config = dict(
    dataset='simulated sounds of rotating machines with and without faults',
    n_mels=64,
    input='log_mel',
    latent_channels=16,
    decoder_activation='gelu',
    decoder_widths=[64, 128, 128, 128],
    decoder_upsampling='nearest_conv',
    lr=0.002,
    eps=1e-06,
)
Rows from block 9 of the encoder of a small spectrogram autoencoder, named by matrix and row number. Rows with one number belong to one channel. Each number is 500 + 25 x the weight over its row's rms, rounded and kept within 0 to 999. All counts start at 0. Numbers have three digits each. After the name is the row's rms in percent of the matrix's.
Before each channel's rows are labels from the 100 clips, of 14976, where the channel reaches its highest value: "strongest on" is what is common among them; "peak in band" is the frequency band that holds the peak. Only what is clearly more common there than usual is listed. The data: simulated sounds of rotating machines with and without faults. In brackets: how many of the 100.
# convs0: expand pointwise conv (encoder.blocks.9.convs.0.weight, 480x120x1x1), inputs 0-119
# convs1: depthwise 3x3 conv (encoder.blocks.9.convs.1.weight, 480x1x3x3), a 3x3 kernel
# convs2: project pointwise conv (encoder.blocks.9.convs.2.weight, 120x480x1x1, transposed), outputs 0-119

strongest on: quiet level (91); muffled (low-pass) (82); piston engine (31)
peak in band: 4000 to 8000 Hz (82)
convs0.193 089:501503464529526496469530556527524504479518482454463533429501454483474486523509504501474542512536507509517503531530532524532533506518510550526492507480476483503518487481535487543462466532491485501475500491545505479501474498474496493551518485517495504514501498510491539494455474524530520490506495535488538491519474517482500549474489484443481519478503528504512510
convs1.193 075:505498478538540528485525521
convs2.193 088:522475541504503480540483495452492461483489479487465500494506465522506521527519489506512492503572539476492501471517499527518528508499513519473506461521466493460509517468527506530515534504485528525466517512521500478549460471527510519466502514462518518511513487500510488480502463512529504479521462513475525574538444507493506515499478515491463498450504482491518549

strongest on: quiet level (88); muffled (low-pass) (68)
peak in band: 4000 to 8000 Hz (68)
convs0.133 099:469511520538469541522551526555530526486470511470506524507505518452438474507494470521529531531507467507486512539518479492509440518550524535512478509480507528494491471485498503486503497489540489450503499483501519475503500543485507510479518483515462500525520509553516481475486493499502495499530511510531497452497509510533498452466512485456509507491504481473550511
convs1.133 086:501491489508563511490524524
convs2.133 096:523485503529497527488465484509518522496537464498461505439507495459438496520505551497543508536519462491496500500524531480435441481533518538504524473496498514480503484480526533484506495451507508452476521489511486512507521490478515514495505522498500494529521427521491490489476507506505494537526507519530506521531501532490490463470532529484497489484534481483538514

strongest on: thin (high-pass) (42); compressor (36)
peak in band: 500 to 1000 Hz (40); 250 to 500 Hz (37)
convs0.159 096:480487481529501527513483500500465492511504532492529480495504491514559507484512508494502494492526444502479504517487488551514468501527506537434529480484507504484516499516514488481554479522487474476519512540504514468533538498535546508560542549495494519500478491497462508521539499429513482517554463504525497506493517484529512525451499497502527511505512526461515494
convs1.159 100:470462494476512536477474495
convs2.159 103:497453460512491518486510454488516531492511520484532468505473496506530480516562483490494490483489423489473535488560531537511536549507458498539486525504503495515513489526483494521514528499484461533498506491524496467563479481507500505522493467499500525521490516496479524534480505517519459511531473526516474495494523480491494515465486512445490530487503526503549526

strongest on: muffled (low-pass) (29)
peak in band: 500 to 1000 Hz (37)
convs0.371 082:503532483526444431490462526486524520520457501523525518513465503481504502480564444470497494510501496505478483517544499493508449503522488488506496523524484494459517487516483498515497484487484450527480507488451535465485478501521481485473465531505507503493532497506455474521499497491508518496559505533517490521490478508490486469491513496505541445501505463497559526
convs1.371 069:521505485490468546462492487
convs2.371 087:470490471502504515479541473485497500490513493501447450499492519523460483479531480528539464507516423458540488496499539474483501527463504478503506505499474496508496539514553491520528498519504489493505511459500506519547502492526460499525500500483499536517457515525509530535491462465525479506462519508498513509510499491470504507453485514479496495521489495524448574

strongest on: muffled (low-pass) (99); quiet level (86); piston engine (41)
peak in band: 4000 to 8000 Hz (99)
convs0.330 066:522540542501511494468475513481496487469493475516478477441473476529477570509472497473532476510528520462484537513484476483515493453464495524508485495507479499496489468522523481500508462510513499503521494485516485540534482508526513543510536482512489518527472475472502468477532525467523541463512522497480478496555516509545491515515448479443509488486481477502530486
convs1.330 099:494507503543545532494488521
convs2.330 077:523488531519511486550469493445505491460484492473476490508492453546496506526458501459520437531517520447508498485509501487466517467499477499481518439501505461449502492486504543493486520486472499482483509462519512543505478487534468516483501522435508538521529508527489487506523476501500483483513514495503518509537484501511487496528471507500469441494518462484509518

strongest on: muffled (low-pass) (95); quiet level (86); piston engine (39)
peak in band: 4000 to 8000 Hz (95)
convs0.328 077:454487503538511528481466522494506535461482436482500522456448455528506509516506492503494503480471469535478494542543463485543537482477514552499476475481506506520452479495473512490487472516507545493517529459537500509513482485468514531489512483526509524491519466498460497487490512504469499481508525485510498475571481508538507540516509483493506497513501515460498514
convs1.328 073:507478498529558526501509509
convs2.328 090:501481521514485486558496492448500461485496518465491498488491475542518534530497517490494468512516504488515506453501519506480509476537471509509515457507467483497516499491515533532479504489472520488472505485509533481485457489520517512491535529467519514554528494514466490482530477491491503479518480559482506519572473546490493481499464527480449446455531479485478512

strongest on: quiet level (84); compressor (59)
peak in band: 250 to 500 Hz (46); 500 to 1000 Hz (35)
convs0.29 136:520514486499496482504514491483505455496441512550488535518519521469497473504484465498536503515523479525509528505456457463481534501497557494466504513506447495496524495488494517471458498487484476503489493485457485507484488517504542496522491501503426456492518549477465471481482523543534548500485506553487459507494512492518491450532508484505491492484521504501481469
convs1.29 097:539529540479512483513477491
convs2.29 120:507537484516445515490533459483506438468523513506503445515461481537439526523508551524503487492489482523490457510479526429504484514494514536518485485499465516504517515533484508497469498499523474483509498514510476533482477477496474519467481469501483496498484485504497502463519515517491504519477505535463571485541503541486492500473468489524468472492496519528519504

strongest on: squeal (33)
peak in band: 500 to 1000 Hz (43)
convs0.88 091:482490461527539487497525536487465485510488482484520491523519503470475495510448550473493482498528519466500520494521479470488514444455482508436495507466492495468514489463517519534498466530528469518530497500476538515527469515503548497489521520526471469488490523493483511470457535542520558489554493516470489500506506481502488483477517472514490499493484456536496491
convs1.88 109:549471483459509514504490511
convs2.88 092:517525558497464504478500526475471506485456470506468489486500518511550479523514470548482495521519531461526472504442523502511504475493492464544529548507488510504504539531465525510536523490499518512508532484551501493536478506501468476519493503482523512481515484508527472469524490453509475511483501502492508514519518473518455537537495517466552503516451519501530511